From a checkpoint of a small model that predicts concentration at each pixel.
Model: 4.62M parameters, 48-pixel images, arch unet, norm groupnorm, widths [48, 96, 144, 192].
Training: soap at rate 0.0025, 3600 steps, batches of 64.
Data: trained on reaction-diffusion patterns (Gray-Scott), 95000 training examples, 2.4 epochs.
Rows from block 2 of a small model that predicts concentration at each pixel, named by matrix and row number. Rows with one number belong to one channel. Each number is 500 + 50 x the weight over its row's rms, rounded and kept within 0 to 999. All counts start at 0. Numbers have three digits each.
After each channel's rows are labels from the 100 images, of 14976, where the channel reaches its highest value: "responds to" is what is common among them. Only what is clearly more common there than usual is listed. The data: reaction-diffusion patterns (Gray-Scott). In brackets: how many of the 100.
# convs0: first 3x3 conv (model.enc.1.0.convs.0.weight, 96x96x3x3, standardized in use, each kernel summed), inputs 0-95
# convs1: second 3x3 conv (model.enc.1.0.convs.1.weight, 96x96x3x3, standardized in use, transposed, each kernel summed), outputs 0-95

convs0.67:419498511451532458452455485541427417443443514470511406521480554501522500509483512470550569517555510510626521551543570478539563466540505528453504464586473528510424558501402442463530614457533521488477505386491470420441583497567483466558583573421532503558511561560529459419571487515464500464
convs1.67:483548557523496544481516443521556566453618539579543455482522508428475439445454465578528477531541445552508445554558576520475556474539523567501405475489597518522451433463466564456457501495422536498476527527519453537470562491438572485439446426478487496574643583547537542496618518538514532485
responds to: feed 0.078 kill 0.061 (33); feed 0.014 kill 0.047 (25)

convs0.60:413452598487514470469500391582423549486491508544418466531487456490417516541506511439546485528468594474524478494430439395407600515425538507530449467502505514471502515439391497490544422565505458553617449462415492485502520536513536603545512436515539477461586496452454470508508494490527539546
convs1.60:517515460422571503517534479482593460533532553463551521495499484441408519480523459500496563464578414545530439560475544542505550456558568513484497533535557522495456457428531486499405499556535630554484528568503444518461580511464542477429493440594427470533468527551507589670495556502530495443
responds to: feed 0.018 kill 0.051 (30)

convs0.27:512505569493491489441435485554542493498496553510418485451524582488572387522575525467622434452460568572522561514493422471510467450536471585456505550531396582433507524475431459437534517467482522418494542492528518479523440528419445532504541435396566559544470541566456558545549506570525461470
convs1.27:532455443441558518541488489498446380543483476392504504493540479585445536526522526475490643458531380524533613493574461594485513555567519499500492562455536565535508521472533432512452452532456454522428486537426393553487477554465519451487419530472446509547439571445526482545494558472487525449
responds to: embossed (68); feed 0.018 kill 0.051 (33); feed 0.078 kill 0.061 (25)

convs0.43:546519434474570486595464481534484504563576422597487501520533468583475506539503507382383503491498473570490520447414396536484542517497500540543478522394538464472497448453384551534446542522520365510499563472519565545497479538458497558506495480508450560515564471422598513521473523477481525572
convs1.43:398487507404549499559405543570471517449457529520461507605511544521442475386526412491539516472562469461521393481508465451519563482418581492422409412488498556534553473485437501424493433534424505561461432441519500460592480467534458426551509504470471536533544495443454450514461453489459515491
responds to: feed 0.078 kill 0.061 (26)

convs0.54:352489532410482451479495523504550516479469483537524523396512540487557526484530421474526494559573451428531531497536552514544396425479570505530508475637452525515499526492495475394543513385550548505434592450543503565572503550560504513479554539430465506470515483491524532493482597563530429439
convs1.54:440538493588509453524530555505487546438521551495467511515495565536560516497458506546485530561474555592562524571468568520480541620543511578574530509577496459553555446437484498466561439400463498535525475438569510536474540576487471522507412507535572498472359393467447436552486554513431525567
responds to: feed 0.018 kill 0.051 (41)

convs0.58:513503583513538510429554463481463531538427519482477549468456535501461524535549505555564519495491531507556404414526503507476528407491542527515546509545463532480537499514481535492622381446545504458496535519499396582469553471444448470566548498519491451525389610482456381513518565498487355444
convs1.58:471527435477572440596439580595465441479584527546461475556478514517446477428562436555496536442574493474550499542416477493445531488409597445461493473533576523517452460514520448456414500542493498590518508465474492544466404524569560554518473592571440444545524499419435480451480512460469542447
responds to: feed 0.078 kill 0.061 (36); feed 0.018 kill 0.051 (28)

convs0.35:516420558442403537433564539528506582450488508567401507448534517505625547484487534556609500504395534456537462467508459501492537530484536487518433526484458582435490490440399454549524492548400521461473549416508505418458499517569432494512560443427475496560463552516529436500552581492560509495
convs1.35:601527477563544516470533467447552430487538483438626510540422468455415472568492533458463488526503385435492460570496479504453539409520486521468509559454578515403437490420523577526452516473532501511423479547441464483455565459409571405442509467555448515513460537558505525563571551473529534527
responds to: feed 0.014 kill 0.047 (25)

convs0.55:475485473484543561522501581471579486485447516570532476442521519453546528511515446532516574561378453566493554545575490414552465538448475555532474457431455464486430574449445454487475455533521482587454556472530616509457405547466593481492506495507446551506569542432565592612445473534512531487
convs1.55:440452500496454523430500488482536583466450499540482491549550503594611583453483492455531469546435615515443490446500521505556524578528456488542531494536470530487518519544475496506552449476447427447554483479583555477590525524493427510596465567373628513510429548487496461412466499569496557571
responds to: feed 0.058 kill 0.065 (34)

convs0.34:469561492498557534535487539459575486523517511561545515592502584539501507496525531513396531532501417466423466394547542619553543520565557490498488466436421564536509577566500480507384549480514498515537541427479494527477435555474429543532443528394511476600409435491545521499463551423539497537
convs1.34:575635492536533519482504493506563484415478518481602459509565502419578457506511493515460489471533416469477530611545577524429480394498472402490496495477600516401416485515525560440446501461560527587447445513497463544501518465453620504499556459523462556520524470450438501529547467502451477445
responds to: embossed (69)

convs0.78:458598562526563505500491469497452578512508404545542405496492558563537582523433443528504523521536395494466492519486446547463596536461489485482523498424520506526471530488435530450435423494543459569517564475451529598515486556524510538444486496497405443549567572388529597471499575477607470525
convs1.78:533434552507558433556516493520501442563532599494442458439435555474505444501491497588430456411470489570516404536490591543516482529515497480604488486502512365467486413487436445564478457549499500485553438457435476573525466431431478515408476465534438484536458508532624537428486502509519545521
responds to: feed 0.014 kill 0.047 (26)

convs0.23:555462557488487484468538459553648523446533524396425474472511546586464534486535415491507389475542485528484491602468493469490543493523473480598526482473443490464498513461367579440525461442456538512478466472525438523413537454535513492579461531426522495455468595466393542480546501470549554550
convs1.23:463556551537492415514542566550440507498546538526471570545564506509560503437563510535457542642495526406522460559466571477476506590441464576574425414582463543512577499518445572488462403509506478520566557482548510500493498555557480570536563533551510469469508587551514422510438499531565565501
responds to: embossed (82)

convs0.74:550479506529518504514511377543474470529601393538461524394473570452466450507456543557501476549481550501459493532446472528469494558480457473571512568412477429533486478510494449539475525576603390538543456542561430598519510443479528513431465444540463483567551479447421611490553550468499506562
convs1.74:491410487391495456513513594493459504535368443501380500574465469514475553519561515433551500493487555536519479430503493423470460526424553480527410506501405515546503502543525468569590489526440482533511450453473519413520507521561450478487506550478514409385391493487453477495423495420507514559
responds to: feed 0.078 kill 0.061 (28); feed 0.018 kill 0.051 (25)

convs0.32:531494498473488608574443579483469515538531527630510453417513486423519451514511484489426513527507584571528615551427497511495504543467440512492516437458563467497427533480414467535511511590573445449521512538560532480460493510400489481515432507438440540437535566490545602565411530508560453551
convs1.32:394536562402551463495525507533475546462508501597447498639534549502492505418473400494505460549472514421492373466482522468472535516460555545467433455489409478522579439540476467468495457501393501528470490408579565461535462483510480470569458506459547527511393522486529460488429452558443498472
responds to: feed 0.078 kill 0.061 (44)

convs0.73:498482437470455541585501476523465487473560563518525547458497450497563491472407539483520452491455578483454473553469517368418440567490551466492519538513619494553489516531544464612545517503505544454420441558550527439578472478459581441515545471486539510422549511519579434506557372586487466462
convs1.73:548448506446433535524565495480486538506473527445484488474514449466510635570521600506505438616562551449529473400558479514496393575457444455467493511459499434533500493557583426534536538541542495458563547584438508466479559457533485470516562481493489489452444441556454547600444466507595557557
responds to: feed 0.018 kill 0.051 (27)

convs0.48:554505453457517425522446610608495453457584521485569450508499484476485495470498450436427542504591543458613585568349472466477561541423430502494464422490554477545471462469483509479461583519515475535520466441571474477446446475440534486506487591499483539476583437527518484463519472487405538506
convs1.48:504499568571386549450497518396555576524441534582498525495540527488577591513548536485487463509471583464518501453460539507592459582581422612503471538566442490450585596574469495524580485509495479400583566497515549463495545484476468581586521498474557468518484527503483465529487544506512543476
responds to: stretched (53)

convs0.80:547371463549516527497518532510414479451513550520503456521475347492536407586448499515500577459537510405559488515577488534459488511493552481546468449541567503593503518483525434542481611555507516471551484602522584468454501543470513515483477590535540532496505446537582517419488395543446455485
convs1.80:515525519503421564543512466465435524413552538532544606445483489505492576520431480486404408487463476470535544494601539455480528523494505513569503430525633485485572440502560489532493509415588427574490446444552457460510510472446545416510497403457532577516492549522505439481549373518521484477
responds to: embossed (81)

convs0.70:511622550552535464490523508454573488448415458518513380540518495565509529499549392463500616474502476507577514506491441488470485446439516546511463492460516471539481524496499612431462485508463561582537576482463444552374534558495514524429467504556395395519455509586499500427480537468514543522
convs1.70:503422527574342480479511452454532571602482525466452547432482464434541532487473529449521552520472575468487444486510533532569479566546467527424496460572451449455527554568407501548609421545488461499587454464535505448513493562431384493552563515438560487487527474520497472449466547542512554523
responds to: stretched (61); feed 0.014 kill 0.047 (46)

convs0.47:522536571461461378442455432526410539505555548448410505522537557515454476466516453513563448471536438489485549533521477428442570396517563497520430533557357469514509467570585506555526464451496523543440473488432504520564506476547539555538471480496479385493497530530396433579561536503478488510
convs1.47:485543514483558454514488506475496464559449491523421402386499477547498495550502441449491504511448544580485519450537477646524444495544492452568549559480508467502442530545580485507448521525484430465452457474497516471385460562438530529468542455511487549454490361475498557382567639480511498490
responds to: feed 0.014 kill 0.047 (51); feed 0.018 kill 0.051 (25)

convs0.77:577481490471539505564560395520527512525593458518571574408439484446445470589521460499485395441523552572510530548441396573511554513492439540562569525495556479423566430544473484578490449455552503469494468589478494563527516457497513525536482444515490537526512525445454532567471559566623492524
convs1.77:398466511425510426558458550587436522447536453500389463537450470570515474429483454403532513518464563474497433478456522479455555550446519504493420436559370473509512492462419480480591396484423510502507516402528500418523434543547468500511465562539492441445454508451494443515429485517447516480
responds to: feed 0.078 kill 0.061 (40)

convs0.53:454408492392496529498442609513517494476530517529503526526460522430589427482564440395481537478537530512515546529517439488493459537462466531457521439555467602489435514541437490468521594603549430464445469482545520502523490475425490482548530621462571504410568549553503428447482515508384507488
convs1.53:541479497548479546439492511463544512428635520498519621454483460504429499484523439535601506539460497507502484582456504497563549497564480568525523500553566493485404542429549509476449531417555483529533566591552482509554473483449520551474530451525484541544583595547513580584541590531570600487
responds to: embossed (87); dark (39); feed 0.078 kill 0.061 (26)

convs0.36:506587578531492399374507553521503476475533509473413502468551593490481404526515562457500543520518569516575561500432489526476491522490439610530443577470478551462470575483433491478539582535425469508506489484490492522461381553493502575548465526474467468596465531557480559589545557416452514518
convs1.36:514371557510413557422482479439574538541353442494428499543493550483514531527474566482507480533442533514450528447513466512524483487571461516501522524536488508441523589603467495503608542508495427408530499506548569424617460527488441551543547517396590487500501519516531440446483559497502480519
responds to: stretched (50)

convs0.88:568533459577428539573529430513430429559538460495501565432424499384477445517408549480476434506502503528450556555436489530426415497522447520527523497416505469565547454483510453589484506534541412442480432540523530517484431474534587500445503396518502530532512470470451631515542428517514543479
convs1.88:498357460492436503491570456483451482514489523414444512463481491536531570499554511507467489523461524495523480399564540494579463590494478541546501501592424486513511465464482432603570472522496496444541481459479549534474395486569403514528551536458592445405442479550554430429377498521467474505
responds to: embossed (73); feed 0.018 kill 0.051 (30); feed 0.058 kill 0.065 (27)

convs0.46:521600416618598463540472556545498539486449471509559499502463524519417503505505541500485496500457548556434569548430490499443460533471423539449448495421560488505461494517478518518460496542609527542625490496480488615438476565454546424424491562455515489493536469474562553563545554410591491523
convs1.46:486432526553446539457503522439507507525361537551469523481488500520535573491517553500528414486496588471524397414508509512539423574545531440474481502542408451499505562592443456462622393481437451416564542495496555490471512477549439514544542510450612509403487510495529442525462501507458538542
responds to: feed 0.014 kill 0.047 (25)

convs0.28:465402471448490483464517588538562470476491575508531552515571445545501517558479478501436566535517497446506487485551509444457494524557652495531431525534526638486454546512495526473503549461419466514527522508461524406472452535402544563547450560502531529499409397529513397471472467408485569554
convs1.28:513577457467493541514518527525512505470550502516540629469487468435482504486568459489477559499535530526515615488491572546465461392555398549561525467419610535506457585481532616439487549420532496502456545543572559513472512522441553507498577432530506451488617422543481532505559553497527471439
responds to: embossed (84); feed 0.018 kill 0.051 (30)

convs0.71:498497490570585539472513556523563497519485516603589414429457439591555502474426450467468567474385460542505497538572541544476459593457461486480518447527528487562420615474489428530477453508533462528457453425559469544480466532492528505414532503522501569486490420548546527569451478536560604467
convs1.71:531444499516524526509564512492538496566573532453572498501457611483511519467492466610511467451486531486499489570445465483520505520619443410534427477513480513453467425484438575571468478438571496509502568444471556638564458459466459509414492442547448456542563581489631446510540478565484516516
responds to: feed 0.018 kill 0.051 (41)

convs0.76:532524388449482560605475580525530455570539435605475503505478490460538443527508485466395494506532457527458512547467479520512516539449488520560483423393569477505507549508466478529438551531525411530464565500568618495469453522443569546433490480463443548473599449460510610487472461563495589533
convs1.76:421522491505565503557445488462528544439522449546444600649518528500468537409533479469592537410518448497494396483516501519491526445445570467487437436557517518604560454552487548420533453455430526557462407475576563446542533465540479401500489467464508497488512501476449482583497458427486484490
responds to: feed 0.018 kill 0.051 (43)

convs0.63:583558524541533494482556387476490530585567418631497493447439509517468475498398567499503490456433555550450474498411440487434406547462466601513498526439512453445468488406406534552434517587515509529525454522491452559520437483457524494514436490512482514529575495436526597527526501461532493548
convs1.63:449429544471518468478485536474511589498412495488442439598501546533535581425571483471548461535517526496513447460526502528502459600488551411477435485491366473511532493494468446462580404511422472547523507415546518487503470506523413489617457585482530473502486476493560436478358453531509537549
responds to: feed 0.078 kill 0.061 (33)